{"hop_length": 320, "encoder_inner_norm": false, "text_encoder_norm_position": "pre", "text_encoder_drop_path": 0.15}
Rows from block 5 of the text encoder, named by matrix and row number. Each number is 128 + 24 x the weight over its row's rms, rounded and kept within 0 to 255. All counts start at 0. After the name is the row's rms in percent of the matrix's.
# fc2: MLP down (text_encoder.blocks.5.mlp.fc2.weight, 256x768), inputs 660-714
fc2.52 102 [162 156 120 148  97 136 152 125 118  94 165 155 148  74 111 119 139 143 122 160  88 126 130 133 143 148 119 163 126 150  93 117 163 163 139 152 111 138 171 129 105 145 119 123 143 114  95 140 156 116 153 132 124 151 108]
fc2.53 110 [124 195  80 161 110 159 117 177 143 125 111  93 172 161 144 144 109 123  93 164 121 122 150 153 141 106 163 137 111 103 157 109 117 124  90 128 155 188 118 126 136 145 124 138 120 163 138 143 135 130 125 153 140 138 162]
fc2.54 103 [129 153 114 152 121 141 137 131 143 143 135 108 125 124 142 149 106  85 147 123 101 118 144 137 160 128 149  88 136 139 117 112 136  90 142  86  89 153 160 178 156 149 142 112 139 101 150 151 122 152 114 144 122 159 129]
fc2.55 098 [ 90 122 133 145 167 131 113 121  98 101 113 106  52 158  96 100 139 154 119 118 139 136 119 153 115 144 140 101 152 145  87 149 136 143 158 127 158 100 116 145 127  77 117 108 133 117  63  91 127  94 114 117 132 117 118]
fc2.56 105 [109 123 117 122 127 123 137 141 144 144 138 120 125  91 122 183 119 121 113 167 143 155 102 105 149 105 177 114 149 101 132 129 163 108 154 176 117 111 125 126 156 156 130 150  98 108 112 153 133 133 124 118 125 157 145]
fc2.57 100 [120  89  88 146 128 121  87 122 164 124 170 146  92 103 135 125 151 114 138 147 163 141 160 135  92 119 137  99 100 112 120 166 137 141 162 153 125 117 148 126 143 167 118  91 155 139  98 118 131 121 125  94 129 116  84]
fc2.58 101 [155 103 137 146  98 115 143 114 140 138 112 114  84  98 134 124 165 108 147 114 118 107 169 136 126 149 115  65  93 142 150 134  99 161 155 117 122 148 142 108  91 113 102 157 137 116 141 121  72  80 153 108 106 108  87]
fc2.59 111 [142 157 123 165 103 158 156 164 120 108 138 130 150 105  96 101  88  92  95 101  97 150 164 163 115 112 153 141  86 112 152 104 118 159  76 109 172 122 143 119 123 139  93 123 111 148 108 157  96 145 130 123 163 143 110]
fc2.60 096 [122 162  92 113 147 108  91 128 117 133 141 110 140 112 117 152 112  97 149 169 160 159 138 129 130 169 101 183 120  96  97 178 148 105 161 107 146 119  96 123  90 110 104 106 125 129 122 127  81 146 134 133 121 111 123]
fc2.61 115 [153 132 132 103 162  97 129 154 157 162  97 138 126  88 127 127 133  83 179 127  80 127 105 137 113 128 159 115 146 113 127 159 121 137 150 117 150  85 149 140 136 129 143 144 140 147 120 106 126 150  92 125 109  78 146]
fc2.62 103 [124 151 120 128 142 108 145 135 160 100 162  95 107  88 118  98 121  73 183 132 118  96 128 120 131 161 117 145 135 142 136  78 103  81 141 108 159 129 132 150  84 136 126 111 136 113 105 181  89  90 109 112 137 127 164]
fc2.63 102 [117 168 101 136 132 119 133 177 111 106 166 142 133 131 107 178 156 142 151 164 126  82 132 112 170 118 154 106 112 136  92 157 137 160  93 137 144  94 102 112 128  77 132 115 147 151 156 123 106  93 124 157 142  82 129]
fc2.64 104 [128 104 104 111 108 105 157 109  98 148 148 107 129 162 113  71  75 123 162 119 159  73 119  97  94 158  99 144 101 161  93 132 130 142 154  98  96 127 128 170 127 123 133 138  88  84  99 131  98 124 161 147 144 147 102]
fc2.65 097 [102  80  92 123 164 126 146 134 119 152  99 127  75 121  96 131 204 108 176 137 133 148  89 130 131  80 150 121 136 154  97 146 113 120 141 176  92 111 149  89 112 112 137 146 135 113 122 168 108 165 145 141 102  81 115]
fc2.66 102 [124 115 118 159 141 105 106 126 127 175 164 149 130  85 108 117 126 124 154 141 115 115 157 143 154  85 102 122 106 120 144 166 177 126 123 151 134 145 157 104 157 105 118  93 129 104 137 123 143 140 128  93 115 106 130]
fc2.67 101 [108 164 113 118 106 123 136 126 148 127 123 163 187 131 150 105 107 149 146 124 100  78 112 118 118  91 141 153 128 102 141 140 143 146 147  89 121 106 123  99 174 175  94 158 124  95 144 148 168 129 124 118 130 135 160]
fc2.68 094 [118 139  91 155 134 139 154 170 102 140 121 121 140 158 117 151 166 112 183 119 139 128  98 138 113 139 116 171 129 145 125 105 130 108 114  75 101 162 131 130 103 140 108 145  83 147 108  87 151 135 120 134 164  62 100]
fc2.69 100 [136  83 137 115 121 139 120 131 127 158 113  93 102 179 141 150 147 121 177  84 168 128 138 113 129 155 128 145 109 143 101 110 114 156 123 158 128 130 134 164 154 131 137 130 106 116 120  78 145 106 136 165  85 161 106]
fc2.70 102 [158  85 116 162 149 157 123 106 154 136 140 132 146  89 127 129 111 104 137 127 111 168 126 137 120 149 123 137 149 134 126 142 124 130 135 111 138 104 133 131 129 159 134 112 117 154 113 149  95 106 124 145 120  82 129]
fc2.71 108 [133 205 107 130 156 127 102  96 102 146 154 116 168 112 134 162 117 112 140 171  88 120 121 115 139 165 107 155 165 139 132 149 133  97 108 107 169 122 139 129  79 126 121 119 143 141 138 137 143 130 166 127  96 158 148]
fc2.72 093 [145 124  78 103 123 113 118 143 147 107 113 115  65 160 107 171 154 126 147 143 112 138 115 169 143 111 124  75 146 132 133 102 171 105 131 121 128 156 107 132 135 155 123 112 142 101 116 162 161 154 124 175 123 130 120]
fc2.73 098 [123 147  85 147 117 141  90 111  90 110 138 135 100 126 119 112 135 129 150 159 181  62 162 142  96 104 136  92 140 119 155 102 120 100  97 115 144 139 114 104 130 163 144 112 126  98 129 143 119  97 137 137 159 158  85]
fc2.74 096 [162 128  99 143 171 105 148 124 184 134 147 139  87 131  82 112 104  80 124  95 163 165 134 155 134 135  85 133 129 107 138 115 127 171 116 141 113  98 142 138 139 105 137 125 153 190  88 115  86 102 121 152 101 136 109]
fc2.75 099 [ 94 133 143 158 158 131 113 178 139 126 161 108 113 127  63 128 137 146 136  91  83 152 164 149 106 108 128 119 164 119 137 115 110 137 107 156 158 167 109 126 133 139 159  81 145 128 124 171 119 126 134 138  85 112 122]
fc2.76 099 [167 133 154 152 150 132  97 109 111 145 143 134 101 101 139 108 142 122 127 119 103 145 139 110 152  76 143 137 154 123  85  82  92 128 160 135 137  91 116 145  94  74 156  78 116 103 113 156 131  72 138 109 154 137 124]
fc2.77 101 [164  97 155 101 148 164 140 163 100 160 109 127  98 138 105 157 143 147 118 112 122 171 142 148 119 129 121  98 120 158 151  97 133 173 147 151 149 172 140 140 142 120 150 154 127 112  99 129  97 129 122 126  93 143 157]
fc2.78 103 [131 109 154 108 157 123 163 120 129 117 160 110 134 186  98 122 154 164  89 148 150 156 123 137 135 119 151 152 102 117 118 129 119 143 141 138 152 145  96 157 154 141 105 114 134 138 104 117 144 114 142  87 147 165 132]
fc2.79 106 [127 140 129 140 164 141 164 163  93 118 146 140 152 105 167 151 158 103 116 116 126 134 131 108 138 112 129 102 149 109  68 124 110 114 124 130 109 169 118 149 106 125 148 116 145  58 139 125 115  96  67 111 151 141 160]
fc2.80 096 [116  72 169 137 149 128 149 155 124 157 151 143 135  89 128 108 145 104 164 150 140 132 143 133 155 125  88  82 158 171 178 154  97 124 136 123 129  81 108 124 130 105 114 159 138 105  84  85 142 156  99 151 105 177 107]
fc2.81 100 [108 103 109 178 111  97  74 160 138 153 128  79  56 149 109 126 178  98 136 132 126 135 113 160 132 126 155 130 124  91 123 135 150 155 124 117 154 140  87 149 102 118 136  99 110 131 121 103  82  96 113 143 141 127 142]
fc2.82 099 [176 131 109 132 138 173 136 117 167 120 155  92 154 150 110 139 116 163 143 117 110 152 154  92 140 138 154 103 179 118  83 127 160 124 133 117 151 136 164  81 141 162 175 114 115 120 149 108 184 126 137 180 136 148 101]
fc2.83 108 [118 138 175 135 110  82 122 123 119 130 148 162  74 143 145 181 130  97 130 112 137 121 143 102 140 128 142 105 148 111 111 107 128 124 164 159 132  86 135 106 112 137 143  86 106  90 136 133  89 130 177 152 112 109 162]
fc2.84 104 [110 104 122 136 119 170 157 149 138  86 103 130 142 101 141 142 156 144 157 128 148 127 117 138  97 143  97 152 106 139 167 145 151 107 147 117 109  98 153 143 162 138 150 119 145 147  93 108 142 122 122 151 106 142 105]
fc2.85 101 [140 161 134 149 105 159 141 135 111 132 130  97 182 110 105 145 113 110 103 153 113  79 132 133 172 102 159 129 103 144 181 115 150 152 133  90 110  79 150 138 106 148 135 132 113 131 121 157 148 123 151 147 135 130 111]
fc2.86 100 [127 156 158 169 117 116 123 113 100 109 146 139 186  92 108 122 160 129  89 162  88  86 137 123 167 156 150 118 153  94 100  90  71 143 125 141 107 174 105 127 136 112 101 109 154 170 102 174  94 124 139 119  91 113 119]
fc2.87 102 [104  83 143 112 151 145 141 151 126 113 100 146 104  89 134 122 109  94 143  89 129 137 152 107 128  85 110  77 156 119 156 119 149 144  98 104 126 109 150 117 118 129 120 116  99  71 134  99 118  95 121 186 131 128 135]
fc2.88 099 [115 106 145 118 113 110 129 103 104 154  94 138 100 148 136 112 151 171 105  97 157 138 103 133 101 124 130 125 115 132 110 103 169 113 144 177 133 130 146 110 122 102 151 120  98  99  91 108 166 163 127 125 124 130 130]
fc2.89 096 [101  91 134 127 133 149 100 105 164 141 132 145 117 146 163  91 109  92  98 115 155 144 112 139 129 117 104  83  92 148 156  89 125 103 112 155 143 106 159 107 145 114 155 142 141 105 122 136 158 168 138  96 159 135 102]
fc2.90 098 [158 163 141 115 107 104 122 138 102 116 146 120 163 149 147 103 135 118 144 134 156 125 101 116 123 116 143 106 152 110 130 126  94 108 143 123 132 149 147  88 108 173 111 109 162 115 128 112 119 110 107 102 100 125 129]
fc2.91 099 [125 126 104 156 151 166 150 155 116 149 118 105 183 106  96 131 153 168 126 142 117 132 110 122 158 132  93 158 129  92 153 134 130  97 118 116 134 119 144 147 130 191 124 164 106 143 113 130 139 125 105  86 137 165 130]
fc2.92 102 [ 98  71 146 113 132 112 157 105 126 115 140 139 114 161 102 101 122 127 103 121 158 134  94 121  78 114 140 123 159 138 157 123 130 107 115 117 117 112 124  80 119 134 130 107  89 100 141  91 129  96 115 122 138  85 168]
fc2.93 097 [138 165  88 153 114  85 152 127 108 108 196 128 181 157 143 130 146 114 135  95 158 109 131 124 101 105 110 142 117  97 100 131 119 109 115  79 143 138 120 132 123 137 146 144 107  84 101 141 112 132  80  87 100 140 145]
fc2.94 104 [152  94 142 154 120 143 106 136 147 145 160  77  79 105 127 140 167 124 105 105 130 148 113 130 114 119 136 146 135 141 122 108 125  97 135 108 145 112 155 156 131 168 131 105 151 167 127 128 112 120 120 138 112 109 160]
fc2.95 101 [144 110 107 171 125 142 143 161 131 138 171  88 144 108 133 119 112 168 133 119 173 122  96 139  82 134 119 153 157 117 118 118 169 113 135 150 100  95 155  95 153  95 150 138 136 168 152  87 164 153 151 175 148 115 120]
fc2.96 092 [157 118  87 135 124 131 163 118 124 138  75  91 121 133 109 140 119 143 108 133  98 165 133 133 175 106  97 158 159 107 148 100 120 135 134 117 114 127 102 124  82  84 134 108 158 115 134 158  87 106  66 122 177 155 145]
fc2.97 101 [133  98 162 151 130 139 136 100 138 126 140 135  72 160 102 156 130 106 117 130 125 108  84 162  96 180 115 134 154 131 140 112  93  88 141 128 130 164 169 143 114  97 129 111 148 130 162 109 128 155 184 158 121 134 136]
fc2.98 099 [ 90  94 127 159 125 140  89  97 119 155 123 122  85 120 117 141 127 120 169 132 125 153 108 108 132 113  82 164 159 108 133  83 148 169 137 125 120  80 141  99 168 137 154  94 132 100  82 103  92  87  95 124 124 113 110]
fc2.99 095 [141 156 113 132 113 127 152 143 105 138 111 139 127 128 145 149 140 125  97 153 144 147 118 129 126 188 119  91 120  78 120 119  87 110 123 115 154 143  91 147 110 166  76 140 135 141 114 137 173 121 147 128 161 144 150]
fc2.100 111 [ 82 134 131 159 123 149 123 111 138  84 114 165 157 108  87 143 104 142 123 101 116 130 114 127 151 138  83 151  97  99 104 153 148 146 105 144  90 124 116 118 101 106 155 168 104 150 133 128 151 152 136 136 140 146  96]
fc2.101 099 [134 142 154 156 132 131  96 140 142 142 121 143  76 133  99 149 158 141 145  95 118 100 133 139 112 138 105  93 162 124 142 124 102 168 139 128 166 124 127  75 143 126 126 164 120 122 144 161 160 134 122 143 133  88 163]
fc2.102 106 [102 130  94 108 152 131 143 160 132 106 152 170 151  84 105 110  87  98 120 170 132  99 156 142 136 175 125 130 158 150 150 170 171 130 120  95 113  62 162 111 100 116 135  98  94 153  83 102 126 154 139 168 109 140 112]
fc2.103 103 [115  89 143 140 147 115 125 123 115 132 112 136  68 114 107 121 117 145 161 143 102 138  88 154 144  84 141 118 136 106 105 136 119 123 137 155 143  62 127 133 144  86 119 140 152 150 116 156  84 139 178 125 105 138 117]
fc2.104 114 [142 175 140 112 119 108 123 164  95  76 109 110 110 161 138 124  85 113 108 133 166 127 100 126 153  93 114 150 169 100 105 148 138  86 160 105 165 113  76 111 111 125  85 125 153 102 120 106 158 165 148 102 127 140 124]
fc2.105 107 [116 119 133 135 106 129 160 135 143 181  92 136 137 137 162 165 143  89 119 126  86 101  99 150 110 129 147  87 127 103 170 135 125 129 101 127 126 160 137 137 140 125  82 134 115 166 120 164 176 135 179 134 140 122 176]
fc2.106 098 [140 163 158 146 124 169 123 115 129 172  98 143  86 139 128 134 130 120 106 169  80 136 118 158 146 123 108 101 164 120 113 131  91 106 103 151 143 147  83  89 145 112 154 124 134 158 170 118 182 135 126 115  88  92 135]
fc2.107 106 [128 137 153 160 130 146 102 153 172 100 127 126 150 164 150 122 114 158 107 146 106  94 142 136 119 158 143 150 141 168 129 101  91 128 138 128 118 167 120 121 153 143 103  85 109 138 113 143  96  89 144 157 131 156  87]
fc2.108 105 [173  86  98 139  94 110 129  96 162 118 111 117 152  89  99 107  97 165  87 142 164 146 136 110  99 148 127 152 120 111 136 106 147 116 128 109 132 106 121 153  95 121 140  97 116 176 126 148  73 136 159  81 144 163 131]
fc2.109 097 [150 122  82 147  88 123 137 119 105 103 196 115 151 153 154  82 126 150 118  88 122 117 116  91 116 110 116 188 137 117  83  99 162 131 125 119 138  86 116  95 170 147 110  85 140  87  83 105  97 128 125 140 132 160 126]
fc2.110 100 [128  91 126 116 147 124 127 142  89 130 151 136  90 151 106 143 155 152 137 125 120  91 136 133 124 127 107  98 120 138 141 144 144 171  96 110 121 104 145 126 116 152 108 138 155 108 109 114 139 136 151 175  85 107 112]
fc2.111 096 [115 148 103 148  89 119 121 113 117 105 185 155 207 151 129 144 148 148 116 102 159 177 114 112 157 106 106 174 140 139 116 155  97 124 139  93  89 124 169 117 125 140 121 117 152 141 151 145 136 124 151 107 153 146 153]
fc2.112 095 [127 137 123  94 121 144 120 107 168 138 113 136 133  87 161 150 122 147  97 130 122 183 123 110 145 119  89  76 134 111 140 134 137  91 147 161 159 159 147  98 153 109 106 164 143 169 134 122 170 160 141 121 130 120 114]
fc2.113 101 [155 147  70 147  98 126 154 145 143 122  97 141 145 144 103 149 119 139 134  92 133  70 142 134 159  89 163  79 145  94 110  73 109 145 100 120 115 163 161 145 145 175 162  90 153 150 172 141 125 156 131 157 108  93 161]
fc2.114 099 [107 143  67 151 134 142 123 127 115 151  99 137 153 128 131 154 162 129 107 153 123 104  95 122 135 127 133 187 151 112 158 111 111 132 154 144 113 136 113 147 135 125 120 103 165 108 119 139  91 122 100 147 149 115 131]
fc2.115 092 [158 142 119 159 125 136 166 132 107 110 119  98 111 141 132 154 129 116 140 144  92 120 106 167  90 112 127 115 146 161 114 136 135 146 129  87 130  93 148 152 118 102 154 158 114 144 138 130 180 114 135 121 141 136 104]
fc2.116 094 [128 149 118 148 129 109 150 134 150 127 140 143 109 112 106 180 107 131 170  83  92 111 162 134 133 125 116 151 104 109 109 118  97 135  86  97 111 155  91 160  91 134 118 114 121 114 141 162 107 136 136 135 181  99 124]
fc2.117 095 [143 114  96 112 122 120 181 151 109  55 130 149 158 132 151 102 126  85 129 139 120 166 157 157 107 176  82 119  94 113  95 107 149 101 128 118 116 173 199 158 114 116 135 147 162 144 161 169 125 147 162 103 143 106 117]
fc2.118 094 [119  85 148 101 130 116 143 164 127 129  90  93  94 141 112 175 139 171 129 110 135 124 138 167  95 118 147 110 119 145 150 117 131 105 118 163 136 114 110  87 101 164 104 151 153 131 120 168 152 123 116 165  76 119 144]
fc2.119 096 [116 142 176 124  98 110 111 114 126 132  94 121 108 129 136 116 130 109 123 110  99 118 110 137 148 161 137 140 113 153 146 125 134  93 145 112 141 152 137 121 167 113 151  91 153 166 119 175 171 163 144  98 144 123 169]
fc2.120 099 [141 118 176 138 138  92 143 158 123 118  87 170 147  97 131  90 125 153 147 100 123 143 146 131 142 149  99  95 110 106 127 133  86 143 112 140 152 106 153 100 118  93 127 149 131 153  99 120  60 149  96 126 127 124 155]
fc2.121 099 [110 120 151 179 165 145 103 149 128 145 111 105  38 143 124 108 142 123 135 142 114 126 155 141 142 149 125 121 137 143 103 118 103 114 123 143 128 139 130 155  91  98 127 135 100 114 101 145 158 116 101 107 140 145 112]
fc2.122 104 [ 64 145 117 107 150 158 163 116 122 122  97 125 150 104 107 159 136 131 155  77 135 143 158  84 127 140 137 156 122 126 122 110 154 159 162  96 127 151  85 153 144 151 144 152 116 166 170  72 123 148  84 109  97  98 109]
fc2.123 096 [119 103 136 117 137  93 104 124 120 110 157  98 149 119 167 149 165 149 118 139 178 141 116 139 162 164 158 146 138 124 117 153 162 140 141  97 133 126 122 146 134 175 124 162 106 127 139 143 191 122 176 131  98  68 108]
fc2.124 100 [ 99  89 166  99  99 114 129 108 147 150 149 172  94 116  95 134 172 168 110 142 156 175 135 119 153 120 104 132 138 130 123 116 121 153 123 107 124  73 141 127 112 143 104 103 153 163 130 144  79 125 139  92 116 164 122]
fc2.125 114 [ 97  90 107 152 127 134 150 132 128 134 121 162 131 165 120 137 106 151 118 143 148 152 138 105 133 149 106 146 131 126 119 139  79 157 104 133 123 105 126 117 118  63 120 151  88 152 117 115 149 141 120 103 137 126 105]
fc2.126 102 [142 120 113 112 150 119 112 103 126 152 141  98  92 160 106 142 146 133 110 162 146 156 109 142  96 106 158 140 142  87 144  97 107 127 102 160 129  87 104 145 149 111 151 122 115 143  90 117 143 137 119 109 123 106 151]
fc2.127 099 [130 103 130 160 111 118 109 137 108 135 109 104  82 116  93  89 113 124 171 141 162 116 152 100 108  79  78 120 104 104 127 117 154 115 164 160 149 108 141 133 112 111 170 147 141 113 151  99  94 126 123 143  91 152 122]
fc2.128 100 [103 106 119 178 131 124 141 130 141 137 112 168 141  72 128 124 132  94 150 118 105  88 118  97 144 134 133 100 123  78 104 120 108 142 153 125 136 133 104 147 157 103 116 152 145 139 153 161 130 155 115 109 105 141 117]
fc2.129 099 [103 141 148 102 126 136 144 148 161 132 111 106 124 154 139 152  61 174 136  74  99 133 148 131 120 137 132 198 122 117 129 191 113 133 147 169 148 159 112  92  80 138 141 136 125 146 100 112  95  85 150 151 134 131 117]
fc2.130 102 [129  99 159 117 164 111 154 134 151 158  88 167 118 166 112 139 143 136 116 110 147 154 138 134 126 110 101  93 151 107 143 135 119 111  92 128 148 146 110 121 122 135 130  90 140 147 139  83 165 131 124 131 140 162 126]
fc2.131 102 [113 136  86 133 111 121 119 166  94 137 133 136 149 132 141 145 145 157 115 158 139 111 128 159 147  88 134 117 132 141 114 107 125 165  90  80 129  82 166 107 112 139  98 100 111 115 128 118  76 162 154 126 149  98 118]
fc2.132 106 [118 134 121 119 123 105 138 127 156 140 146 132 129 135 151 159 123  96 163 120 103  74 150 110 122 117 159 117 142 183 129 122 129 143 147 117 154 105 136 143 110 124 150 139  72 111 124 171 120 142 117 107 129 145 109]
fc2.133 097 [155 123 162 117 134 136 144 137 105 208 139 159 126  97 121 142 136 128 153 125 135 106  94 168 119  92  95  86 131 141 165  97 104 121 114  94 118 101 129 111 111 144 157 100 116 114 117 130 137 153 132 134 118  98 132]
fc2.134 101 [115 146 166 126 150 171 106 149 115 159  80 116 111 175 132 184 130 153 104 113  93 142 134 127 129 141  91  88 117 103 153 147 141 166 141 132 120 124 112 106 116 141 162 108 135 182 123 149 170 171 164 192 117 115 153]
fc2.135 101 [ 95 160 170 145 136 139 126 140 167 167 138 146 105 128 126 159 107 124  92 106  79 174 137 114 143 145 116 101  96 112 121 137 157 149 162 172 128 172 148  95 142  87 152 158 146 184 129 131 156  79  99 164 105 134 158]
fc2.136 099 [104 123 155 145 134 154 142 124 128 199 150  89 168 150 119 200 145 113 110 118 102 111  93 130 131 124 119 153 157 119 103 136 105 135 152 144 127 146 146 155 106 103 103 153 166 101 117 157 158  96 137 153 128 114 112]
fc2.137 099 [141 133  55 137 165 143 108 145 157 134 116 114 127 137 124  96 106 105 112 191 127 140 122 121 117 129 161 157 134 140 123 151 118 162 125 166 117 123 152 146 111 120 113 133 134 159 156 138 134  91 146 119 113 111 141]
fc2.138 095 [ 95 117 130 121  99 124 133 109  91 159  93 176  94 191 135 157 117 165 162  98  85 135 129 123 173 117 155 105 108 139 157 103 134 123 146 102 143 180 134 106 126 164 164 143 130 144 117 113 154 105 117 117 160 113 124]
fc2.139 092 [126 185 128 167 103 146 117 114 154 142 158 120 140 118 107 165 158 118 116 129 141 138 143 144 143 146  92 112 138 125 113  97 141 153 107 115 113 101 146 104 133 171 149 122 146 155 115 161 125 105 140 174 133 173 110]
fc2.140 098 [111  98 154 109 150 116  94 163 135 102 109 162 114  68 124 149  94  97 140 130  74 143 147 113 152 122 163 109 122 147 142 165 140 139 147 159 135  98 123 110 166 137 130 130 175 176  73 131 115 158 142 133  91 122 125]
fc2.141 101 [110  96  89 136 139 101 115 145 103 190  98 133 110 131 139 128 115 123  69 127 150 109 124 158  84 141 147 141  92 148 140 108 161 161 143 154 121 125  99 102 103  99 137 123 132 110  75 116 110 132 143  75 137 163 162]
fc2.142 096 [111 143  87  92 134 140 119 122 144 163 141 145 155 159 121 110 120 120  68 127 139 140 105 148 105 134 127 160 131 108 150 132 163 125 144 113 111 128 154 167 110 131  99 104 141 111  97  68 155 122 129 179 124 115 146]
fc2.143 100 [ 75 167  93 119 154 141 102 155 131 123 118 139 110 136 129 131 130 105 124 152  99  91 117 117 134 148  93 141 132 138 142 163 158 122 174 175 138 172 107 160 158 172 117 118 100 158 151  95 173 146 147 144 113  90 110]
fc2.144 108 [114 159 153 126 128 107 150 101 151  95 126 118 127 112 121 161 154 144 177 137 124  93 112 144 139  95 117 131 137 130 112 143 112 128 165 103 139 120 109 171 117 132 120 160 148 126 125 152 162 108  87 104 139 166 152]
fc2.145 093 [107 102 147 112 179 130 120 116 111 141  90  93 154 112 130 144 150 142  74 152 135 151 121 170 160 117 142 125 102 100  99 154 113 113 103 127 112 148 152 107 172 126 146 165 137 142 155  94 154  72 125 140 117 123 143]
fc2.146 097 [135 127 158  96  93 131 113 134  97 107 158 147  65 143 119 107 134 104 121 103 149  99 159 126  93 102  89  88 130 111 138 120 101  87 105  81 149  97 145 140 114 113 149 107 160 101 124 154  76  77 112 124  93  99 142]
fc2.147 111 [ 84 139 132 129 104 144 144 142 128 198 136  95 101 116 157  90 140 136 134 135 122 144 178 108 142 103 152 145 106 133 145 154 115 150  81 104 116 165  79 173 103 150 153 138  90 126 122  97 115  93 119  97 170 119  98]
fc2.148 100 [ 98 122  82 133 135 157 141 130 149 170 106 154 141  59 136 115 160  93  91 155 122 115  95 149 142 134 151 137  85 131 140 102 107 118 167 146 157  63 118 147 163  64  85 164 109 119 133 113  65 135 115  94  86 110 140]
fc2.149 099 [107 152 104 168 128 108 131 131  78 111 109 145 144 103 116 109  98 141 109 158 134  84 115  94 127 119 130 104 114 139 113 159 104 154 150  93 148 152  82 137 127 107 139 107  99 109 148 180  99 113  94 105 142 117 108]
fc2.150 094 [133 111 120 167 125 149  84 144 145 141 132 150 131 127 144  93 140 110 131 119 133 101 130 156 110 105  83 102  91 164 132 140  90 136  95 125 127 129 100 111 102  75 125 118  92 148 141  88 101 115 122 107 149 168  92]
fc2.151 104 [ 81 102 110 118 110 110 159 131 152 114 164 118  97  75 103 174  92 107 112 139 112 132 127 115 145 134 156 147 171 137 125 138 144 119 124 136 131  85 128 100 138 110 150 160 114  94 130 106 138 124 112 140 157 121 122]
fc2.152 101 [137 148  91 149 128 112 133 151  70 110  96 143 148 191 165 129 121 131 130 118 158 109 108 108 117 124 144 157 110  61 123  90 127 135 138  77  72 148 141 131 118 128 129 159 102  83 133 113  99 138 119 121 124 123 124]
fc2.153 099 [ 76 148  92  91 142 109 116 155 107 131  94 161 136 160 123 104 109 127 131 100 161 143 104 142 127 150 137 129  74 138 150 138 173 105 154 133 115 129 128 146 108 191 115 107 159 128 138 132 203 150 121  98 155 142 131]
fc2.154 092 [137  86  92 109 148 150 121 177 116 156 107 158 152 131 111 135 137 153 148 139  92 137  89 121  94  91 118 154 120 168 159 120 128 118 146 124 113 148  92 132 141 103 129 176 121 148 165 161 100 153 100 139 101 100 121]
fc2.155 100 [131  87 102 116 125  78 103 108 117  89 157 114  65  97 129 136 119 168 151  91 103  91 118 147 123 121 135 137 118 110 149 137 160 105 137 110 108  88 105 115 164 135 132 146 168 147  84 125 121 113 137 118 122 131 120]
fc2.156 108 [156  68  93 143 117 124 133 159 128  92 145 129  67 141 142 134 108 138 106 121 157 161 106 141  82 161 126 110 104 130 144 114 108 113 139 159 123  81 112 148 163 116 118 102 127 133 128 111 142 121 112 150 165 120 135]
fc2.157 097 [121 127 143 130 149 140 147 132 151 121  81  74 173 154 156  92 137 159  99 147 168 147 108 103 101 133 124 175 146 144 157 153 120 121 172 100  98 170 134 175 133 106 160 123 128 171 164  85 175 127 116 112 104 177 105]
fc2.158 096 [131 185 135 134 169 143 114 142 155 159 126 142  82 118 107 110 129  95  82 152  98 134 146 127 179 142 134 105 138 116 161 145 108 124 145 109 118 172 151 116 124 119 140 159 123 159 107 138 158 162 136 158 146 105 128]
fc2.159 098 [100 199 103 115 120 122 147 157 111 137 139 129 188 118  99  50 106 114  94 132 127 106 100 128 145 108 102 167 118  81 137 153 124 123 100 145 122 119 123 121 107 143 149  94 138  82 105 140 129 161 100  81 144 196 108]
fc2.160 094 [128 101 116 104 138 145 150 124  97  91 150 134 129 154 105 121 118 131  74  81 157 130  83 128 141 142 134 192 126 138 133 163 129 115 105 114 127 114 142 170 125 133 152  93 169 125 168 100 155 121 122 123 151 166  99]
fc2.161 106 [118 106 112 154 144 166 132 105 100 164 137  62  90 157  97 121 148 120 131 140 144 118  93 114 113 147 147 181 131 116  92 181 126 141 127 121 131 113  85 137 153  94 130 150 176 161 155 115 146 175 123 128 138 166 108]
fc2.162 096 [136 143 129 133 141 151 125 111 123  87 113 158 110  97  78  96 132 167  79 142  96  87 120 113 124 102 132 117 144 147  80 169 112 148 119 179 128 135 100 112 133 118 139 115 133  93 136 112 124 133 130 131 150 147 137]
fc2.163 100 [133 108 126 139 139 160 130 142 144 107  72 171 110 125 129 129  88 126 144 151 126 121 176 175 128  96 132  76 153 109 109 165  97  97  97  89 105 161 116 136 139 185  84 136 125 133 124 148 143 137 101 121 143 164 135]
fc2.164 098 [148  85 193 113 167 101 112 140 134 132 140 151  73 174 130 125 158 127 134 112 130 151 119 121 134  93 117  69 125 111 100 140  97 143 119 110 114 106  91 158 156 116 138 109 158  93  89 142 139 138  90 123 111 127 151]
fc2.165 094 [142 161 138 154 151 143 105 156  86 161 106 126 156 115 115 149 101 135 102 160 139 112 100 157 187 117 164 198 154  89 112 142  85 124  89 108 114  74 140 123 107 122 136 131 133  62 140  85  94 167 115  75  97 133 142]
fc2.166 101 [140  87 127 120  94 108 109  90 154 118 150 118  89 101 124 144 160 123 167 137 100 123 143 107 124  76 131  95 150 153  91 148 126 145 108 168 138 127 113 110  97 170 167 149 134 148 140 115 102 121  98 109 139 149 142]
fc2.167 103 [149 139  86 127  99 152 105 134 166 163 137 167 115 103 137 109 138 159  90 119 149 137 110 147 158 131 120  89 142 132 145 136 108 173 124  85 135 114 195 130 142  76  92 158 133 136  99 138 144 110 105 120 100 110 157]
fc2.168 103 [163  63 143 137 146 162 160 107 144 129 101 126  67 172 139 144 149 202 121 124 137 117 125 110 117 118 128 125 104 117 147 102 148 184 154 120 128 103 169 136  77  86 150  89  98 100 142 147  94 146 149 108 155 105 142]
fc2.169 100 [104  88 173 111  92 113 129 157 121 110 152 146 161  86 127 144 160  92 117 117 128 147  92 151 148 107 144 104 128 140 138  93 111 139 133 126 165  58 127 137 123 104 151 121 122 122  63 114 130 122 142  85 131 178 144]
fc2.170 097 [123 105 110 116 158 158 122 107 111  70 144 147  48 150 127 121 139 163 154 125 128 109 132 137 153 159 145 100 111 119 121 114 139 129  93 150 158 105 103 141  95 144 140 128  90 129  79 130 136 141 105 112 183 155 149]
fc2.171 104 [132 101  76 147 156 153 146 110 134 178  82 130 171 106 113 127  78 150 102 131 123 123 136 156  97  78 129 136 127 139 150 117 157 132  85 163 141 116 169 122 152 108 141 142 109 138 117  83 151 170  74 123 130 135 139]
fc2.172 098 [104 137 135 146 136 140 110 112 110 168 141 173 118 146 139 140 136 174 114 148 151  69 114 109 107  98 100 121 105 105 113 137 147 118 149 104  95 126 103 140 128 131 125 107  99 123 142 128 179 114 124 181 149 119 102]